Weights of a small contrastive image-text model.
Model: 64-pixel images, encoder norm rmsnorm, encoder activation reglu, encoder moe soft, encoder patch size [4, 4], text encoder norm layernorm.
Training: muon at rate 0.0041, 5400 steps, batches of 256.
Rows from block 9 of the image encoder of a small contrastive image-text model, named by matrix and row number. Rows with one number within an expert belong to one neuron, the router's apart. Each number is 128 + 24 x the weight over its row's rms, rounded and kept within 0 to 255. All counts start at 0.
Before each expert's rows are labels from the 100 images, of 14848, where the router gives the expert most weight on average: "strongest on" is what is common among them. Only what is clearly more common there than usual is listed. The data: drawn branching plants. In brackets: how many of the 100.
# router: slot weights (encoder.blocks.9.mlp.router.weight, 32x192, trained with AdamW), inputs 48-95
# gate: expert gate (encoder.blocks.9.mlp.gate, 16x48x192), inputs 48-95
# up: expert up (encoder.blocks.9.mlp.up, 16x48x192), inputs 48-95
# down: expert down (encoder.blocks.9.mlp.down, 16x192x48, transposed), outputs 48-95

# expert 3
strongest on: leaning left (100)
router.6 [102 136 149 105  96 122 150  89 148 114  96 149 127 139  81 126 159 177 142 132 123 110 152 147 181 132 142  82 100 114 127  94 122 115  88 144  92 113 135 123 135 116 101 128 115  96 163  94]
router.7 [106 155 150 116 136 122 144 130 150 124  82 127 143 176  79 106 159 165 117 124 142 131 140 151 181 137 135  87  91 115 130 110 133 104 100 143  84 118 151 114 136 122 101 103 125 108 170  91]
gate.0 [164 149  97 106 105 179 145  91 124  83 131 115 133  91 131 127 113 135  84 119  85 113  94 147 143 104 130 116 118  92 141 139 141 126 153 115 101 154 113 147 131 103 141 164 101 113 155 173]
up.0 [124 128 127 106 105 118 153 147 153 110  86  91 172 137  94 143 103 109 129 110  87 110 105 173 121 104 144  97 134 120 151 127 129 127 173 143 131 128 126 135 142  74 128 122 113 128 176 138]
down.0 [129 156 177 144 104 128 146 143 109 132 104 111  88 108 185 138 142 138 123  90 103 147 140  56 103 137 180 135 132 106 130  99 149 129 125 106 120  94  97 144 109 113 147  98 118 142 131 149]
gate.1 [108  90 122  89 118 131 112 159 122  87 165 144 101 150 103 140 168 123 113 166 139 132 149 112 150 158  93 145 124 133  83 142 139  96 106 120 215 141  82 152 161 144 158 132  93 117 100 113]
up.1 [182 128 118 124 175 144 151 100 146 143 101 119 154 105 151 145 111 124 110 130 116 119 107 147 148 142 155 117 133 128 175 111 128 131 168 146  28 121 148 147  84 134 133 113 136 166 158 176]
down.1 [ 87 131 133 156 121 107 127 165 116 119 119 131 167 111 118 130 145 131 116 141 119 135  99  68 159  83 152 129 151 171 106  95 137 137  89 115 130 138 115  90 128 158 131 136 123 147 128 102]
gate.2 [116 122 136 126  98 144 137 116 124 121 114 140  95  80  98 120 129 165 159 125 161 169 110 131 141 117 104  97 141  88 112 115 119 154 130 144 154 159 163 143 147 146 141 117 101  93 106  97]
up.2 [144 154 131  70 111 107 140 155 130 110 103 112 177  89 108  92 141 130 127  80 136 152  93  85 139 116  97  90  95 144 132 118 140  98 119 106 137 168 152 137 116 138 145 134  87 147 127  87]
down.2 [115 122 132  99 168 111 101 135 131  93 146 114  90 131 149 111 101 113 137 146 126 101  93 121 126  68 130 149 129 132 169 138 155 179 132 130 144 134 131 135 112 108  88 149 111 118 132 111]
gate.3 [118 115 128 181 116 155 101 140  74 113 144 108  77 140 155 125  96 185 103 133 148  94 137 138 123 120 127 109 127 140 150 115  79 151 118 142 145 113 118  81 146 160  92 176 134 147 133 155]
up.3 [138 143 139 175 109 158 142 122 113 149 134  82 111 147 165 130 122 211  89 124 163 100 104 130 141 134 149 133 110 125 131 140  86 146 112 128 151  80 103 132 141 137 126 153 121 149 146 108]
down.3 [159 109 146 125 149 122 164 152 144  96 128  50 139 131 108 189 134 152  59 132 116 117 134 127 117 131 134 157  93 122 129 118 188 121 114 124 124 131 147 157 130 145 137 154 108 110 146 134]
gate.4 [111 127 129 173 113 120 154 133 113 105 189 159 117 130 112 117 101 136 176 130  95 143  79 114 138 134  98 126 133 169 108 145 126 147 104 158 118 168 168 122 142 145 140 123 121 142  97 173]
up.4 [127 147 130  93 137 141 117 117 157 179 120 147 157 103 110 148 147  77 115 137 128 129 159 126 113 128 116 100  97  75 142 107 135 108 159 106 147  69  71 119  92 144 150 132 102 105 154  96]
down.4 [ 91 144 135 154 134 132 132  99 158 125 131 131 118  80 116 100 128 158 133 175 109  75 122 161 111 100 127 124 102  61 153 126 106 148 131 130 122 151 128 132 119 140 101 179 150 162 114 163]
gate.5 [142 130 114 108 107  84 145 114 103 164 103 197 155 137 172 124 147 103 180 117 142 130 113 169 136 125  91 141 108 120 131 146  95  78 122 133 154 120 123 178 163  97 126  92 135 133 144  90]
up.5 [112 121 150 165 125 164 134 119 107 134 142  73  68 119  88 108 118 195  89 134  97 111 167  95 151 142 170 110 144 145 107 119 149 176 142 151  83 136 143 118 124 170 140 164 156 133 110 168]
down.5 [ 88 165 165 172 130 115 145 148 145 169 113 130 124 150 104 140 122 172 107  85 143 169 155 147 126 130 134 105 110 154 142 113  94  86 131 111 154 117 137 115 143 139 152 119 174 152 156 118]
gate.6 [ 98 154 124 132 125 148 130 199 175 124 121 128 123 131 108 127  86 145 123 106 111 137 156 139 126 147 146 106 152 112 176 111 124  99 114 125 125  84  98  93 119 181 120  95 128 138 163 134]
up.6 [ 95 119 112 161 108 147 102  91  84  82 138  90 137 127 114 121 151  95 134 105 180 139  93 111 108 130  88 181 131 131 140 108 127 136 107 133 147 144 139 149 130 113 117  99 129 113 143 124]
down.6 [136 123 118 154 114 112 129 130 156 130 114 165 165 140 146 158 138 180 143 160 100 104 160 162 102 137 119 156 121 118 140 124  97 121 129 155 113 119 143 110 113 155 129 121 117 118 169 112]
gate.7 [135 106 116 132  93 124 119 122 123 134 174 102  56 103 137 111 141 114 115 138 143 105 110 114 183 130 141 155 138 136 113 126 143 102 161 130 153 121 144 158 151 135 137 152 116  94 141 134]
up.7 [129  86 157 133 125 103 134 139 157 136 111 112 125 147 146 106 104 181 124 117 115 113 101 168 101 136 102 156 109 108  87 110 101 116 125 157 123 108 142  74 152 111  92 156 143 118 148 102]
down.7 [138 148 116  55  93 155 123 123 129  94 122 145 154 131 100 134 125 103 162 102 120 115 119  97 138 114 145 132 109 139 126 129 129 152 179 145 121  95 187 156 146 108 128 123  95 117 135 103]
gate.8 [138 120 119 144 126 141 141 115  87 146 124 102 148 121 104 150 138 130  70 130 188 120 109 106 109 140 134 134 141 143 142 160 135 119 156  99 183 160 147  92 122 113 161 169 104 145 111 127]
up.8 [117 130 157 142 102 112 129 108 125 105 128 122 126 131  68 147 139 162 172 123 120  94 170 117 123 131 162 104 110 133 127 124 153 138 118 150 109 134 132 162 159 144 157 115 152 110 112 114]
down.8 [137  82 148 147 127 153 126 128 118 110 130 143 142 130 159 177 144 116 132 181 137 108 137 126 115  52 140 104 118 118 111 117 156 117 153 109  87  73 128 110 142 136 126 125  79 106 127  98]
gate.9 [119 123  93 171 130 130 162  73 135 118 127 123 111 118 143 134 179 145 150 137 161  90 113 120 146  93 112 103 147 102 176 114  97 160 135 157 141 122 123 121 110 106 153 128 134  72 154 147]
up.9 [168 100 123 107 151 121 103 136 141 127 121 115 140 179 103 137  67  99 135 143 111 162 165 128 107 143 165 118 109 129  99 140 128 101  70 124 132 169  98 129 119 135  92 101 104 147 114 106]
down.9 [126 126 113 115 168 110 100 140  87 162  87 142 124 118 139 135 112 103 181 174 128 139 107 137 163  93 112 131 153 142 159 115 135 167 123 115 139 147 181 141 152 131 125 111 144 117  90 135]

# expert 12
strongest on: wide (96); bare (88)
router.24 [132 134 121 157 136 126 156 162 103  74 124 148 130 105 141 164 107 111 143 116 121 124 145  94 102 155  88 112 128 133 102 157 117 133  96 127 156  67 150 120 144  91 116 143 104 126 131 103]
router.25 [150 105 140 159 159 129 125 168 115  69 121 158 119 137 120 130  92 111 148 143 132 128 159  93 143 160  88 120 122 107  96 157 134 144  98 124 146  88 150 118 151 112 125 168  72 136  76  83]
gate.0 [105 118 146 138 132 146 135 116 118 135 104 146 110 161  89 118 122 146 156 135 157 115 127 102 167 106  82  89 128 126 136 149 116 156 103 139 156 148 161 127 131 128 154 134 101 121 108 105]
up.0 [ 81 170 174 132  77 154 154  75 159 123 106 141  91 117 111 113 137 117 177 121 166 128  88 111 154 110 105 157 107 133 134 129 119 143 149 129 178 136 163 167 114 129 146 123 118  99 133  59]
down.0 [ 98 126 150  91 130 121 119 138 105 135 143 133 140 131 132 109 127 149 117 139 129 140  98 130 142 130 129 131 150 108 133 139 133 131 134  85 100 154 131 152 124  70 101 139 136  72  94 118]
gate.1 [153 103  95 171 117 128 137 166 136 149 145 118  89 165  72 104 167 164 158 112 134 117 116 117 129 126 158 106 132  91 104 112 143  91 115 141  96 141 177 137 124 137  87 139 178 103 100 143]
up.1 [ 84  79 118 132 144 117 113 176 122 128 131 142 132 131  66 148 171  99 148 125  90 123 119 151  92 143 119 164 128 108 146 139 111 159  98 122 140 106 166 129  81 126  72 128 134 160 119 172]
down.1 [141  92 140 123 134 138  73 135 160 161 130 116 180 106  83 109 129 116 136 112 100 130 115 139 110  89 103 118 164 119 111 123 172 131 100 120 134 100 130 112 133 139 113 135 127 108 137  93]
gate.2 [121 119 105 146 106  84 120 150 131  93 152 131 133 123 189 158 171  82 162  89 124 118 103  96 134  95  62 118 107 130 117 115 121 180 155 129 149 104 112 167  97  89  85 148 141 141 158 105]
up.2 [149 141 136 128 164 130 151 144 120 106 130  78  92 106 126 134  70 165  98 112  84 164 153 145 125  86 174 109 139 110 193 154 141 146 138 140  98 144 137 103  88 119 155 135 111 148 119 172]
down.2 [159 160 139 110 120 148 173 120 127 141 104 121 150 122 124 154 141 138 123 118 125 114 129  95 122 115 101 159 110  64 138 159 145 172 115 166 145 140 129 109 125 104 103 115 114 129 105 123]
gate.3 [161 152  65 115 113  93 128  57 125 138  96 131 152 142 162 140 168 140 158 130 144 132  79 135 135 159 147 140 102 118 119 155 124 103 149 121 150 156 126 164 121  64 144 154 131 130 149 108]
up.3 [149 148 100 103 133  79 140  83  96 120  94 119 135 121 143 142 149 129 150 119 104  96 127 149 146 104 117  99 150 112 127 114 132 134 126 130 128 135 137 102 128 140  86 180 121 136 120 120]
down.3 [107 119 152 145 115 156 120 126 127 115 146 124 128 145 135  79 111 136 123 107 127 174  73 118 152 155 148 157 102 167  96 119 100 116 144 146 144 136 178 179 176 157 132 122 101 109 109  90]
gate.4 [129 137 153 120 103 152 101 128  93 100 130 137 178 146 147 146 140 150 117 110  91 153 137 142 118 154 121 156 125 128 147 115 102  67 168 101 129 112 116 108 143 119 149  95 133 140 141 127]
up.4 [147 151 123 149 161  73 116  85 121 142 106 125 107  82 103 101 120 134 128 177 116  45 134 135 157  81 128  94  99 117 103 114 143 144 102 133 142 144 143 141 134 102  93 133 129 141 167 151]
down.4 [121 190 142 142 109 131 170 125 127 141  92  87 114  89 161 128 143 143 104  90 128 110 141  97  89  82 105 167 143 141 179 147 131 135 122 111 113 114 137 117 115  98 119 146 157 168 141 117]
gate.5 [156 109 150 134 114 149 119 120 133 144 133 181 124  82 105 122 144 180 108 115 101 153  91 105 135 148 108 127  99 145 115 124 154 144 161 136 102 168 125 124  93 148 143 144 128 116 152 105]
up.5 [110 101 157 175 136 134 130 142 108 151 113 155 138 126 138 122 112 146  90  87 116 156 123 116 143 197 110 140 134 143 136 138 103 140 122  95 113 146  97 107 122 114 148 135 131 138 132 102]
down.5 [109 114 125 103 134 151 129 124  98 153 143 106  98 137 175 150 114 103 153 109 138 161 123 137  95 132 132 108 135 100  69  83 156 158 124 128 159 122 101 123 151 130 159 100 109 157  92 125]
gate.6 [132 129 133  97 113 128  94 145 117 136 132 111 114 159 122  98 144 155 108 127  85 105 106 116 113 163 117  89 121 128 144 108 135 141 126 136 107 165 100 138 110 146 141 158 154  89  97 175]
up.6 [183 109 158  90 141  82 130 112 129 139 145 103 126 164 108 123 138 115 116 127 125 151 145  96 124 125 135 107  25 159 131 128 143 121 107 118 121 165 177 164 108 153 109 138 139  67  97 102]
down.6 [117 109  87  74  90 151 130 148 103 136 118 129 116 129 138 123 141 101 132 116  96 152 157 152 108  91 165 106 132  85 173  94 135  89 151 148  95 138 139 113  73 123 108 117 101  78 124 130]
gate.7 [137 104 103 132 165 103 151 116 135 118  89  61 157 125 134 136 131 110 173 105 138 142 119 100 167 120 138 170 158 127 137 131 134  73 108 121 149 122 114 135 138 102 126 139 134 138 171 101]
up.7 [145 117  52 105 143  93 167 120 142 113 111  35 176 131 113 153 109 163 146  94 107 151 130 112 137 109 123 133 121 134 108 139 137  92 104 144  98 134 132  75 145 112 154 138 128 163 183 160]
down.7 [155 141 145 132 132 172 208 120 151 139 121 113 133 158 132 157 137 124 132 134  90 144 143 134 151 136 157 115 107 104 159 127 160  95  94 143 141 130 142 102 148 133 176 137  99 136 120 134]
gate.8 [141 147 115 100 142 134 132 139 117 129 116  84 132 147 155 120 130 143 132  96 152 134 141  89 138 114 194 140 144 137 147 156 148  87 129 113 116 141 153 157 131 117 129 108 151 193 144 147]
up.8 [101 108 140 155  83 151 123 133 131 143 127 194 131 118 103 132 118 127 156 139 123 129 112 169 126 133  86 116 106 130 134 113  93 166  99 137 129 127 110 103 122 136 139 125 111  84 122 118]
down.8 [133 119 120  79 175 127 116 166 123 147  95 169 140 102 158 111 135  75 120 119 115 129 138 130 110 144 128 100 136 132 122  95 122 132 134 143 159 136 107 135 167 121  94 110 141 139 147 158]
gate.9 [108  95 152 124 144 122 126  98 162 144 169 132 112 165 159 144 123 138 155 108 152 155 160 108 139 166  93 178 144 140 145 141 112 182 103 126  97 115  98 144 118 140 160  93 114 130 146 100]
up.9 [152 172 117 123 126 145 143 164 143 114 100 125 121  85 114 139 143 128 118 148 138 105 124 131  89 113 130 105 115 161 139 131 148 106 162 153 126  98 140 133 117 139  96 141 147 113  65 143]
down.9 [120 130 156 133 117 162 144 158 164 106 145 119 111 161 126 109  90 111 101 149 121 135 143  96 125 140 142 151 150 131 123 162 169 167 112 134  73 141 100 120 165 139  97 136  95 140 118 140]

# expert 15
strongest on: wide (99); green leaves (36)
router.30 [131 111 148  97 113 138  91 119  77 131  91 155 116 112 126 139  90 112 157  84 154 105 159 100 126  91 123  95 119  96 125 123  87 160 100  99 162 162 134 137  82  82 130 142 146 104 156  80]
router.31 [140 117 129 118 158 152  97 163  97 104 105 170 126 127 119 118  87  90 158 109 130 122 166 105 109 120 161 124  99 108 116 115 110 182  90 125 137 118 148 137 109  65 157 175 117 106 137 101]
gate.0 [ 95 129 135 155 149 137 147 149 145  76  83 126 107 145 118 134 114 167 109 100 151 129 116  91 152 137  77 153 165 133 180 135 123 154 142 173 110 163 157  93 125 157 103 147 125 153 119  96]
up.0 [145  76 148 100 119 158 127  87 159 145 142 125  94 117 117 128 145  90 139 160 128  94 116 131 110 107 157 123 127 100 111 122 165 116 116 125 164 138 105 188  91 121 156 121 110 110 142 116]
down.0 [109 131 140 159 185 162 132 129 124 148 110 113 118  95 138 134  91 161 142 127 130 168 142 170 137  92 118 135 132 152 141 113 101 122 142 118 151 110 130 114 145 136 137 137 170 151  52 153]
gate.1 [104 125 138  91 102 128 150  97 114  96 113 154 171 142 156 114 116 159 114 113 119 117 117 121 141 143 106 172 129  82 114 176 108 122 102 114 137 134 148 106 118 121 109 122 137 117 166  98]
up.1 [117 100 113 116 129 140 118 137 124 112 109 107 109 110 133 106 121 122 138 111 130 103 103 112 168 113 116  97 125 156 166 105 143 119  98 127 140 133 158 138  81 124 112 145 135  86 102 147]
down.1 [114 117 151  98 161 140 171 112 131 119 125 143 119 125  79 129 158  86 128 139  93 150 100 132 138 121 106 120 122  85 135 151 166 134 188 130  78 156 121 138 162 110 130 134  68 114 132 107]
gate.2 [101 137 136 112  89 115 129 105 144  99 160  85 100 159 115 116 175 145 131 103 171  89 117 113 141 135 148 142 102 131  92 128 118 107  88 124 132 129 108 132 124 148 100  80 132 140 127  99]
up.2 [ 92 168 135  86  96 123 140 131 129 131 147 108  66 167  83 115 135 129 105 101 120 149 159 104 102 116 145 116 115 105  95  87 121 147 106 132 133 135 107 113 103 119 136 105 141 150 135  92]
down.2 [128 108 130 119 136 109 112 116 124 128 136 104 124 110 134 125  84 151 144 161 129 136 102 168 155 145 154 111 150 128 122 141 156 111 118 115 123 128 152 164 119 166 114 153  87 137  63 121]
gate.3 [141 125 151 133 135 125 124  58 116 160 135 130 151 144 115 110  82 155 134 120 165  85 120  96 192 157 144  61 146 142 134 101 106 109  98 153 188 144  89 144 153 145 117  96 144 170 122 140]
up.3 [119 161 122  92 120 102 129 153 144 116  95 139 108 102 161 136 137 196 104 112 105 157 155 131 100 114 130 176  98 160  97 161 114 134 131 119 125  89 167 143 136 141 108 121 145 111 164 107]
down.3 [107 106 113  81 109  96 107 115 116 119 147 156 145 125 156 109 110  92 127 156 103  91  91 140 151 100 137 128 132 122 107 107 176 118 163 119 102 137  81 176  88 137 104 108 112 140 133 126]
gate.4 [116 101 138 119 148 129 103  94 122 129 104 113 111  86 127 119 123 154 142 117 156 103 122 133 140  99 138 107 134 127  91 134 135 165 103  72 130 133 132 123 116 106 125 127 137  95 176 116]
up.4 [107 122 120 127 146 110 101 112 169 169 115 136 126 135 129 134 114 142 148 145 107 101 103 145 122 119 127 104 108  99 116 129 119 166  81  94 128 193 145 167  78 142 115 122 125 121  83 164]
down.4 [117 146 148 103 144 129  94 137 102 144 120 142 181  89 116 146 126 156 135 142 116 119 140  67 113  78 134 143 143 127 167 163 129 140 174 139 111 100 145  80 109 122 115 144 156 120 138 116]
gate.5 [161 140 145  75 126 138 141  98 100 104 115  96 150 152  70 130 159 132 131 122 130 144 137 160 174 134 172  95 122 189 154 165 135 100 152 123 126 165 167  97 155 121 222 127 128 146  96 107]
up.5 [164 105 156 132 143 168  96 148 145 130 103  96 142  98 132 132  83 119 140 120 120 168 105 127 115 164 138 134 136 140  97  81 171 121 132 134  84 152 162 125 135 110 174 148  93 124  62 137]
down.5 [111 126 124 169 104 110 152 144 161 114 135 103 124 138 114 118 175 152 117 107 165 132 154 137 101 133 130 168 152 146 171 154 111  73 144 122 155 129 114 148 144  97 107 133 174 145 154 135]
gate.6 [117  90 116 112 123 147 108 165  91 128 102 124 131  97  94 113 105 156 115  97 113 160 180 102  97 110 164 102 117 120 135  80 102 139 101 163 113  91  93  95 161  95 113 156 139 133 141 119]
up.6 [ 91 133 134 130 112 103 127  95 153  86 142 120 112 152 170 163 167 139 172 131 133 109  73 151 125  89  55 188 115 132 132 171 132 122  97 156 140 161 154 161 117 182 123 138 130 135 128 130]
down.6 [132 119 117 156 101 141 135 117 147 113 162 116  97 168  99 122 115 178 135 119  97  90  99 156 129 153 124 109 125 121 151 171 133 157 135 161  90 140 116 100 115 155 101 157 127 140 111 125]
gate.7 [136  87 142 129 123 135 136 119 125  75  98 115 128 155 123 124 178 130 145 150 162  84 118  96 149 147 106 127 106 112 130 161 123 122 142 124 154 125 150 156 154  95 143 192 121  77 143 118]
up.7 [ 85 121 165 132 118 145 134 167 115 116 123 131 122 136 105 123 131  94 106 101 151 144 114 168  97 171 165 127 139 155 114  82 133 111 134 107  76 126 118 135 127 168 120 111 159 121 126 150]
down.7 [164  93 131 138 129  92 157 143 171 138 104 142 156 113  74 158 142 172 104 121  80  56 151 141 106 150 142 115  98 113 108 165 114  84 181 132 122 138 100 132 157  91 111 109 137 165 203 142]
gate.8 [129  85 107 112 131 123 103 110 118 164 135 141 146 126  69 131 155 114 116 109 154 128  91 127 120 199 106 128 152  77 121 140 100 109 135  87 124 165 128 148 109 136 128 126 145 118 140  95]
up.8 [145 107 140 108 132 156 110 143 124 149 152 153 107  87 126 132 138  96 180 135 155 145 149 145 123 145 113 101 141 128 159 101 126 103 115 100 101  94 111 150 117 128 122 109 129 115 141 102]
down.8 [113 155 166 140 130 111 127 100 163 153 130  76 103 116 105 150 180 100 113 155 164  87 129 135 118 147  80 144 153  92 106 141 153 169 134 119 118 127  97 156 139 173 117  96 137 149 164 128]
gate.9 [141  90 130  75 154  73 125  95 168 149 112 126 132 139  28 104 135 134 135 140 128 124 126  98 141 139 106  95 112  65 116 131 118 112 142 175 123 148 133 121 109 124  95 156 151 110 161  96]
up.9 [175 161 143 182 135 157 112 115 119 112 139 120 130 136 160 163 127 127  57 114 131 130 135 113 102 134 138 134 128 171 122 104 144 162 136  78 114 132 118 111 123 116 163 139 130 139 109 168]
down.9 [110 116 139 133 129  78 129 116 124 114 130  95 104 132 157 117 166 152 158  81 146 119 116 137 172 160 143 108  92 114 165 108 116 105  97 143 145 128  97 177  94  99 113 129 119  96 129 111]

# expert 14
strongest on: three-way forks (92); bare (79); spreading (49)
router.28 [109 116 142 123 160 161 134 115 114 117 124 129 138 102  74 158 110 123 152 139 137 144 145  89 108 126 103 119 101 113  87 174 103 129 159 142 152 142 150 140 130 142 156 135  94 122 119  80]
router.29 [138 123 134  97  98 144 144 132 151 120 108 153 130 142  93 152 133 127 168  79 180 112 155 105 117  93 112 125 115 109 134 172 122 128 152 165 184 148 144 159 124 104 131 159 121 113 161  72]
gate.0 [141 132 151 140 167 145 130 114 183 175  94 104 156 164  92 142 107  88 102 101 133 152 148 115 124 116 143 152 141  95 157 160 109 104 136 123 147 168 144 136 123 123 139 106 118 134 150 100]
up.0 [111  92 116 123  97 133 136 143 104 118  92 146 153  67 147 128 119 101 187 102 123 124  95 117 117 160 127 133 133 126 128  98 111 122 103 137 206  98 142 125 134 115 149  83  97 120 146 132]
down.0 [118 122  98 141  69 113 123 151 123 110 125 129 123 101 180 124  84 195 144 142 159  76 106 126 115 157 123 104 148  98 146 106 137 136 109 137 144 108 133  83 142 148 111 128 135 149 105 157]
gate.1 [151 112 153 165 124 122  96 100  89 133 119 132 169  91 105 128  90 174 137 126  60  92 135 119 121 135 149  90 133 130  40 126 125 189 146 162  96 132 125 118 112 166 135 127 112 153 129 149]
up.1 [114  84 157  98 116 123 121 130 151 116 117 125  79 173 134 137 172 138 111 102 160 122 147 135 168 126 121 127 140 107 143 119 123 120 105  84 141 126 108 143 136 111 126  84 163 137 163  83]
down.1 [167 113 113 105  95  97  91  56 158 163 128 116 132 115 137 136 153 145 166 137 106 119 115 128 112 145 144 156 133 114 114 138 171 120 135 142 109 160 123 163 120 105 134 105 122 106 104 156]
gate.2 [153 167  83 114 182 123 129  83 179 139 136 155  91 140  94 146 114 119  92 117  84 135 155  91 109 127 163 121 161 158 101 108 113 149 151 131  82 131 101  65 132 108 135 134 123 127 143 147]
up.2 [124 155 125 115 160  94 144  87 134 123 147 152 140 129 129 105 169 101 100 109 119 109 118 146 123 119 102 148 120 136  74 102 117 154  98 142  84 123 117 152 118 164  92 113 151 132 128 139]
down.2 [149 147 131  97 119 153  76 122 147 160 152 129 108 147 110  62 145  66 113 111 120 171 139 118 118 128 124 151 137 154 152 145 121 155 130 117 111 133 155 171 115  83 147 143 181 106 146 104]
gate.3 [138 131 131 137  87 120 122 107 154 156 118 130 135 129 134 142 122 146  89 145 114 110  78 174 126 106 112  93 145  99  88 107 130 154 129  85 104 192 155 152 123 132  92 124 155 106 147 166]
up.3 [124 136 129 120 164 131 119 136  87 116 165 157  98 115 134 107 138 137 161 151 145 154 166 111 129 142 147 147 147 144 162 126 115 131 105 168 134  58 103 111 112 145 139 127 120 149  88  85]
down.3 [107 112 144 126 107 156 173 114 172 120 142 131 155 134 135  97 124 141 114 121 145 173  93 175 111 119 138 100 127 128 126 164  98  96 122 115 138 104 147 125 131 148 153 168 110  86 158 132]
gate.4 [135 136  93 163 130 130 120 107  92 114  95 111 145 101  78  99 127 104 116 127  98 163 105 157 120 119 147 141 174 141 123 133 129 106 124 127 139 153 145 125 118 197 145 124 113 135 105 113]
up.4 [128 103 117 148 120 112 105 134 107 117 132 140 112 134  71 111 148  86 111 166 113 148 115 186  98 128 156 160 159 118 126 118 122 116 131 110 121 140 139 132 155 182 147 114 117 101 124 109]
down.4 [128 118 128  97 122 110 123 113 155 123  93 119 154 117 164 143 155 112 118 159 135 100 143 157 115 100 127 155 122 113  85 163 121 112 125  88 172 119 113 117 111 133  84 134 142 123 142 160]
gate.5 [ 94 137 149 120 123 111 134  96 165 131 136 128  99 161 112 121 174 123 108 144 125 115 109 132 141 189  60 130 167 118 144 136  95 128 161 141  97 118 176 148 139 172  82 111 139  84 107 131]
up.5 [ 92 138 116  79 128 117 118 101 126 101 146 153 159 105 128 116 170 145 121 150 136 130 105 145 118 141 118 111 137 133 172 109 116  78 122 140 155  79  94 162 166 122  74 121 113 124 142 101]
down.5 [137 128  96  81 119 119 129 156 123 119 130 145 108 155 141 130 122 117 136 160 149 146  96 135 107 129 125 144 134 122 143 132 136 129 183 105 108 123 147 111 124  81 167 163 139  67 110 139]
gate.6 [125 121 157 139 145 168 139 137  97 118 143 131 132 132 104 185 118 160 167 123 128 171 188  94 147 137 124  79 118 133 137 124 130 158 127 140 141  99 144 128  90 125 132 139 136 145 114 152]
up.6 [133 110 171 156 128  96 115 113 158 165  68 111 127 130 107 118 122 110 131 126 146 106 109 129 145 139 123 122 113  75 177 121 102 123 174 108 179 149 142 116 143 127 149 148 134 174 130 121]
down.6 [156 130 117 136 112  93  92 141 110 108 136 118 139 120 137 140 160 142  90  93 110  94 103 100 120 120 140 101 106 140  82 117 126 141 111  99  67 151 132 143 122 105 105 132 121  89 117 146]
gate.7 [148 156 162 104 132 121 127 161  67 114  79 133  90 122 149 133 123 145 151  82 168 140 109 130 134 138 165 115 112 116 151  87 142 120 121 126 154 111 157 140 127  93 132 127 154 140 113 115]
up.7 [185 149 117  81 142 118 127 194 109 105 123 122 120 108 144 149 134 134 144 134 140 143 136 122 104 128 144  94 123 151 114 135 162 134 146 135 149 100 145 127 100 113 127 109 135 131 114 116]
down.7 [116 146 128 162 105 111 123 103 104 149  77  98 145 176 120 132 113 140 117  94 110 120 150 136 161 141  84 105 116  98 115 129 123 136 104  82 133 143  95  79 139  96 104  80 104 156 156 157]
gate.8 [168  95  97 128 124 100 110  94 116 114 111 118 101  97 100 140 120 129  82 112 127 110 113 117 126 130 145 108 144 110  93  96 115 130 108 136 118 164 144 115 136 144 140 119  51 192 112 123]
up.8 [173  79 129 107  99 105 119 109 121 137  96 127 146 127  93 114 100 132 138 115 106 134 116 122 116  92  72 134 106 118 122 152 145 112 129 117  80 157 123 112 119 114 114 181 116 155 126 171]
down.8 [133 129 123 145 151 106 174 139 117 136 147 120 147 100 106 130  84 119 179 116 121 127 113 159 149 145  94 141 110 176 137  99 146 157 136 116 119 157 148 178 117 146 125 125 157 137 127 155]
gate.9 [106 150 118 160 122 112 123 118 197 114 141 124 106 176  90 140  98 127 114 136 136 110 135 162 128 108 131 160 154  88 106 148 108 123 158 125 135 141 139 126 135  99 167 148  82 115 135 107]
up.9 [ 98 104 134 127  94 153 107 134 121 161 109 133 147 142 139 112 156  64 108 169 114 139 100 170 155 115 167 164 143 136 163  83 166 112 112 139  72 128 130 152 153 141  93 122 138 126 138 106]
down.9 [134 118 113 128 141 133 135  98 148 181  94 111 110 119 118 120  99 153 111 159 119 151 131 171  98 137 129 112 116 136 138 171  75 117 159 114 128 105 140 163 172 116 168 117 171 121 152 134]